From a checkpoint of a small multi-label image tagger.
Training: cautious_adamw at rate 0.00094, 14200 steps, batches of 64.
Rows from block 8, named by matrix and row number. Rows with one number belong to one neuron. Each number is 128 + 32 x the weight over its row's rms, rounded and kept within 0 to 255. All counts start at 0. Numbers have three digits each. After the name is the row's rms in percent of the matrix's.
# gate: MLP gate (model.blocks.8.mlp.gate.weight, 1024x256), inputs 0-63
# fc1: MLP up (model.blocks.8.mlp.fc1.weight, 1024x256), inputs 0-63
# fc2: MLP down (model.blocks.8.mlp.fc2.weight, 256x1024, transposed), outputs 0-63
gate.744 131:161142130117122112124057129151088159103157064082135082126116187111108169091169100157103131101142133144114187158160139105117149108039134122168090161141139080115078154127148154048088181088178131
fc1.744 154:110063115105133142149193094101120111143134098095109131130126054151079149122088104059184088177135062077106079088122101140137084105173125128073130092134096126094111056190139063160139100091125110
fc2.744 157:132126124124114106140074114130158120101139096099150114127149147126120084125153140183098138134135097195128134140114158113109116131096182140161112144114154131163114150122190155071056183127110178
gate.745 083:119113156175142150105107071146175159148179121163121103086098102149138118079132132125137152118138129075088138086152151092106097068146103114197217087145139152107112147096178127163157126109093192
fc1.745 072:146089125193138123110126153097122112095148196160087111117174113111115210136124114090119104079119152110101107126197123117109122091107059158133167148160094175074126130124133103132137117058200109
fc2.745 064:103105153112143093096158098086120150125108132171092147191124141137114155163081148124130097116110110117133150132119125172140123129074106113163128119208149120092221104109078130153063130079167164
gate.746 079:072152147120095119093117157081136057074139154158155055141167148125138150122102175147160085108131115179099134152126126136091088115142222159124169112103138178116117155147152081138146099087105119
fc1.746 067:150110132144162105145138104158180172143098138066116134119082127110101139147174107109149133094106085074109126116122104128145150097146000132076108124134150120110137139116132126096112164154109117
fc2.746 060:115132168128122104143108152133243102135051153103107076152193159118089123110145126068088099174102131186128079156124161127165095120107153171113085094089169134084067142175097125124115140121122129
gate.747 098:135136158196081117104165142155163114058139126071150139178106115081091117085130155117128108058084079163146117165116143146137160119125138118151138087105138085146134122100131149136146137112114153
fc1.747 121:145135140150107138127161124139209120126140115081124161210131115124086082112146172109117128085127124159174081155110144149150135140124128109136147074124146071132155095125083165150133141144111142
fc2.747 117:183146120084129137140111143143124061159122137064129180044125128166128160157139093101159156102110134053178095084146122136160163124131089096108148218190096092109157148137030094100126142084126102
gate.748 055:179147181107085056122117103110106145105147138113123069127099142097148131108076123065069083092206166159163208180157161093154128106133145121179118129153157104140139137142135120116143112159154107
fc1.748 046:057091081174130170168179184130074147125220079133126165160152078150094174129152110191216163101129096082099112106167054193095122144137103160079142177099130138100102130153135142164067117084129134
fc2.748 035:119115113136172101157135131161113151183162116121085173128104098123114136136167080103146137080053177113131145112094088133150097130124128097150102093109100162176055125157142101174158081208130120
gate.749 065:140130167136121102067124103131103146103096147159124113072091161088139169092105138125173086103080189164136144162186128091092127104158143136193158137117151118128187171079169153100127098096161100
fc1.749 042:133145120091132095124085114155083155130100126179106123135156146139123167128153115106187142135064194141134094116127152111107114112125171135141119182101132179096160131126157099182081084118189107
fc2.749 038:134128100150154135145168143117135143105101171129102117181140099188109146114159108141136091100104127119157133144119094133145112109098125115147131136112118149055138113119134155169100110081228102
gate.750 054:143091196139142084088098076141146110104114173101069021113127154146091130143121151151136106136105104124120166108148148162109137147118078068081139120134086142102155172125108159101089135078128158
fc1.750 044:134137141133151122119125158121169153116053116123153046148174170175150115124135148127150067144088085134156068142159153151131124100126100099135145085143136134123137177166143143106121134090141141
fc2.750 047:147123181122201141185096134120156137093117115016156147097116118130140137158156134136073177126056077102089158131071091193126161088159098111135112134131090134124108097107075077105101177153132139
gate.751 086:134122097130133105073101098132128136133153089172108106124013142074134152061097097061143111112150163086127167147174165078125097098091142170153133104184125095144118166075140093143142120124123147
fc1.751 041:121131106083164083055076174127136147142092084113140123142141143106126078110134095094131098196140130107113131166174132135115125132065128182077187087147133139065139115144130107114131186141081090
fc2.751 043:138137157077226177142153195133066123157134119099098132074145114168148124123124100108094152167121152152101063093101078126136141178156158117138086197088112207078088105103119087121074129179148133
gate.752 102:143159089156105142145147126125075193095193136255105100146099190080132138127129106111106153093179174096150188159143158101148155124067098169151123159145211087082141165082131089123110139092113139
fc1.752 090:107137129061122108069129140120147076121133114120160143137148082177102121119120125121153075209141074171127076122145093147132106170125247141111162097119156137115114105158112120133123135163094107
fc2.752 092:151067122157152191132133085139122106082238112206145164138103117140112084131122183178097139065135162108166095113137077168115123125111118075222103155152128115133175108052124187159158103178108081
gate.753 074:138148144163168108100101086151104175126152083109124147113072102091081156118125081121041164116141173163147107208139100137120103115102171146170099138151160040094124215143117180187103092120168116
fc1.753 064:091163112131152131113063160106082080098154124086132144141140114161135145142115092123105176101146176102128115221121101136148155170101128171144125141106130106026074193141129108134093160121171104
fc2.753 048:108133178073152133163122106118106106149119134154134108131128129144143144119117162155144121115060161121160126168093098125102118141144159116118109112140141186141184169131065178130119100180154102
gate.754 117:065131128162152134119153109087125152151174101151125145141106098140148144159119096091137125087088125219120080178147147108117058128177189140096159113133221149126147141118153121180057082154144164
fc1.754 127:158109138102141110168106115087101145104149138099116121102107121123139120156155108125184097120123134111147143107153159106144081108185076178145155145149155179185128135126121089149134126103114111
fc2.754 137:135067152145182172155137119158148158117125086138098197109111120104116138106181114111149155146163049149116157110103053169119100120134117116166116129098128076139110096115134121132157067157117172
gate.755 099:131152110138165159062107144144116211131118169161109104156127153110144112101137150206156124135107153163123116115131159099100164066064159130168122120178168090174142195080109157113133097121087149
fc1.755 097:207162122132128161134134147176125228138131108171132107162139139106144125084123153165104120142132189177143065110131162144130139095130134098173119075144162100203152181109069192160116098139108158
fc2.755 090:118110154098179130117161104132111131174113141150066141132127144111118162168145103109136163108134100138132155102082061092086140110088121068172107174135144088082140081130129101090159111136096099
gate.756 165:152123116201154183134156159162138151129119173113133089096062073066175150121119108120128089142206088164134114104121099135116124131127135120105133123115135184147141076106168028081140100208107096
fc1.756 196:110128128073092083118130115108115082080134169179120160161183165166115110116120151187133113162119160112134166166138169114133162123131082168105126172135103079132141190172079189169110184092152125
fc2.756 191:116177063138109081087110142180171206148104130103093131108061102166111135092131097147149115182125088128164130123186122097151117084103089143039173163099132105090110132190131109131095113134105165
gate.757 068:144159073156119124105151181160188138119171173156118167179105172112127096126126155142123119177174100091122134118120169121143166175098082106097106093142154099104136097092126138121095157138084149
fc1.757 083:114092198140151144122117094107061082133119085097160113084160132144154172140118127117111142074067156200167123156146116136111110121151154134138149177113121116146111161151136183134135123124190110
fc2.757 079:112146121165063108140178206162079150122130115204141155075125160086182181116092114194157165159137175109176153157101183069123139130113103140126089108114105166186140179075132096156129149153118152
gate.758 110:089156131091130118086125162096162095093169144109149155114143154134158158152101188096146137106113074131080088180172139107074075132146109144106140104174115123106128138125140106131118149124196111
fc1.758 120:093115111094148120119088110089180138126075093102170088078144113148109146139121191160080071185116125133093091146167129133053084052181156173109128095162105140154191110133113106155150154126191102
fc2.758 113:142118169115144174186134169158143162153152113129140116132110151146090113151149126144085135104129120196091047104145112159141176172097132111077116061123163195114137099109082147118059161180123110
gate.759 080:136109146155142170101093162147170125120165120072139165155088101070132133145133126190135142134112106138134185103148133156094115094085133073134150144138121109136112129126177103116143071167106117
fc1.759 068:152100158138143165144129153119104079120106117068078144139146106107103156120144152140152137126160093120096135121163171136113119131094093085074101109133091192074156093137140160108136091113118101
fc2.759 066:144115081110115114112131165086048119104183098110105124187213093153119134168105114100110132165072149140117156170172128119099114124080176145110138152128165165086147138161155185158092142122183131
gate.760 103:150143086157156132105135130089105151135100124126081055154092135137131091113121122117163128171164155160082158162178131107087057119100101180099174127145132119117124247149072147127088185121138136
fc1.760 087:184145045158129144118115142115113173098104121082099098133121073156120079135121119120107146209165163154102136135149158108074095129083123190076132162121150098138114181143059159176088173117150123
fc2.760 102:118117195106191141169086082129064142162146185121121119128118092174115116167162155102151155113105116086129097119123074142139167183132138089089125143079124174045127123172155142139080136172091084
gate.761 123:153129117105095131083155108175087136093173107161109120118119117076144158059115156155130175160167152098121191120083156084111123142130133125125111188082134088096155115077180162181198049147105136
fc1.761 144:077114138161167136167105163072067095140116068139150128125193118171073106180171164104120108115124093174113074173150087193107121079132177135105146085149119174142107167202083132080121168122189092
fc2.761 144:139152142178104092091138080108047128101141121145119110140126090049153156117082121143128168096161141112140255169128134091139095102123124148145152160159080122146129146098158110126156101130115138
gate.762 069:105180180134130128116136090104103145139180144132155135139073128095133133155118112199167145112174151194126126195159136101077097122148175117123116132152185155183159164113156095161122128110150179
fc1.762 054:097172174149126083134088093134091158132101185157156141160135103125145135083110157166093117150155206124156171198165175108114108100161175148109117151147181110182159123098114115170113144098158164
fc2.762 057:089065140127098133160119113109099084127196165156091179133177120116137133137139152139149091104164166131154138102091154137177106100085111093153171140160141134075143134140132173132092123176178102
gate.763 140:123164143154139130067142132131111123065116103133176044109139140083143141112110188118102120154154080168128151182106120094065114129148136131133152132094148148106163169113160136100102129163149123
fc1.763 168:100159130143119104080126131104105092093097117224155109115166139129139158130120182148114103148130160180096146193125147078063119078137172181146142121122186186141105188109162135173104181145135127
fc2.763 180:120136096128122119119126165115083097157128133181134203115182129132136114150154149149195167168056173134158099094094160133143160157106105119153133141125064175153109140160133137097123142146082153
gate.764 150:188085114114133147159103136098086122083132140121116107093162121126125161166185097122143118116132164137041131111154090201129140136086165228121139132086194176134096150135091104116135170120128094
fc1.764 181:115161116137108124156157067135148089156161177171130194134101144191106119147123065117090190126137182145170116106131119123164138165160096077115096213157137083102111081150109123125068128088136139
fc2.764 180:209145109113127136107123147142130215085072125177095108122064143084106147058138111140160127159111124110084202107160135101084135114121139159105161103066133100157143146132161084143165102128057142
gate.765 071:131103088094096127057191169162125181128178050118092150144073133099127114044075127138193117138142111147162129108130200070113124087096151098147067146166153060133138150090122135079161089157088143
fc1.765 046:118141149135128156135138119096108130133101200167146161157177164140105107188142170169083206180085181156129150134087141116155135168182117104069118128051130117087112098114112184192128117166120147
fc2.765 039:138110123088089154120150175133103125137172154128133182112132138173098109165136180192094185154150151068139083131137085182142152145142141132171150214107105129133182102105075082065151189085126098
gate.766 082:092155023107107104090134144132184086190103115202100143131111104135140168106102121184189100152108174088148148081129165087120110066129119137138108093147097134185149123079190091148166087095117148
fc1.766 065:115105187144146114154148111163075085100180096194150202109148066108112160183159135107115134087153089195118111140148098137105166146183094138133109094129161117156120108125185097171105104107091096
fc2.766 068:104119164195124117104103123150177168125147169103148162105166116117116110158135118132002145096173132157143123103145158133124123084102129065101130103166139076128147132121087119117104120158149060
gate.767 140:173192128116141085092142097145095130145105099097152048133089114134109145138114097061106122132140114151111150171159073099113117146144201157133156169125193110093154120134126153170125159118096139
fc1.767 165:173171160081132086056144113179121109108139129120121068095089126078147147097101088080146159101142105149113178133116082078107129174145218098151143168089162132106172132099181143152153103160063119
fc2.767 170:133106081111152104102085140099115112141070141184095127143203158150105122161158148085071151194139161155137128129085229138149089093124088145108136094131117127112124101147105098135150144059103125
gate.768 095:122160080127123071122117047150109095164175124143136084168153123147107140144105117133128120117171132122168121109138107080125115126102112084151104145202147105052115114125177209140099091133096152
fc1.768 109:149171139131125103147129108100091147104085133082164103152216107184107118165130145137130092099145105139178108123159153113127133076149021105166127149152101152135081166168143172129050164142137153
fc2.768 086:121075181133192145106156093107076155144074188094122108119184067113137175162091107188196092090138112142158105122100103128127154114138112081171098171111128178138133094143185127129155092157112096
gate.769 143:157127120179118155147123114102157116064171170106136142132144069079095113169113138176049186111128114162110136128098100174050149143085135130132099173135141098129151082050089144094109138116152112
fc1.769 155:148139086085133102107135119148093167158067075115138132103077168178149155116115055118177074138103165109141138118180157100189116108157129168111134116143122155164085159175144106154093159091116176
fc2.769 170:151185153177096127181128107156161113099127165083167110064111155137142167135154159165129172086129137123108136157180095148088112194108085173091132142105145140085085149151150128129112157059098093
gate.770 122:156144068108108112124099134132127098191129081107096161131125164153138136108159131144134137083129130135144164092096134087141105114100124113179079155160140101187111087091124155156159130118114171
fc1.770 133:075113172092132122146142170081208123108109102125122099114125134100156171146135108163110108067143127164102099189102135219150069084121054132126139114101103179170126168147107093129086163126213142
fc2.770 150:092159144181113165178172122133123164129135112120156156152056104137130107095099122086064144139124072084141130148140096079112157143156143123072148122108167096108121062156119090085136113184131058
gate.771 107:106149099155161124108134137136099181116149175134097173120105096111148084136096087168106122116144181135169119117149162142131133110108102113183096139178079097172110185100116114155130101133175114
fc1.771 110:128146113104141086152113066157119108182076078088151092168178145180084149121133160122087127152101151123151145123140089112132107140188157142109118091086164077110137077157116172151120106122083178
fc2.771 105:115088155109125108146072054094169149096166082099085092127115133137091127113156123138112130084097135098122130136152120157130102113061149139122217063105165100080152154121120119090139106104156126
gate.772 140:169140097148163178095165151138081159133172067162121130162059148119148082133125115090164128164131109151149118100169119121121130175130129106165151097102136147158117141102134107108152092164104110
fc1.772 124:104125171130100109126099124127144109085086134130172128150182124117101207124100148167118097087133164169133118207132154096120135072080146156088088190164175094104113156135175198157084176091123155
fc2.772 134:175099097099182097109100070201100098144126119165110117103122138099102168107142086127132180153159217118158170094104143125123100162132175091137086149081200134115132108118168152144127075116036156
gate.773 116:156200154111080146122135109108130062100157175093148088111122160141176117137120141203127132133206084175137143129111104119102153189111108122144124217118082135140107175145134165120064167146108105
fc1.773 120:133172098161069156174136136129124117134115091119182126109112188161149082103159140154075106211158097127134137115105127161126121143112121173154104192103100128174083140147104188074089193133111144
fc2.773 129:123077101123138133079165125100123173136168041161113181119073102096128171131097129087156126110072105100083147102117105168129080079140099121106165080127093110123166073105102080178199091119153086
gate.774 071:174183129176121123131113127173150143140157119105170124109114085133114085152143094155088145121187137166144103137178060161109161139108163105149106117163140098180104098072137111177153120125118145
fc1.774 050:117081121097141164110164123133125122123172149200128166158166159131106192115119139133173155084140178117136082080096147101105121111147109089106089167109094137074157183181114210120063133088131112
fc2.774 042:122118105104129108091174064140132080168105107092113178147156097169104166099115131067114129099124186064161101123173175138151077118166184113139128165101121107120124212137096156158118115036135140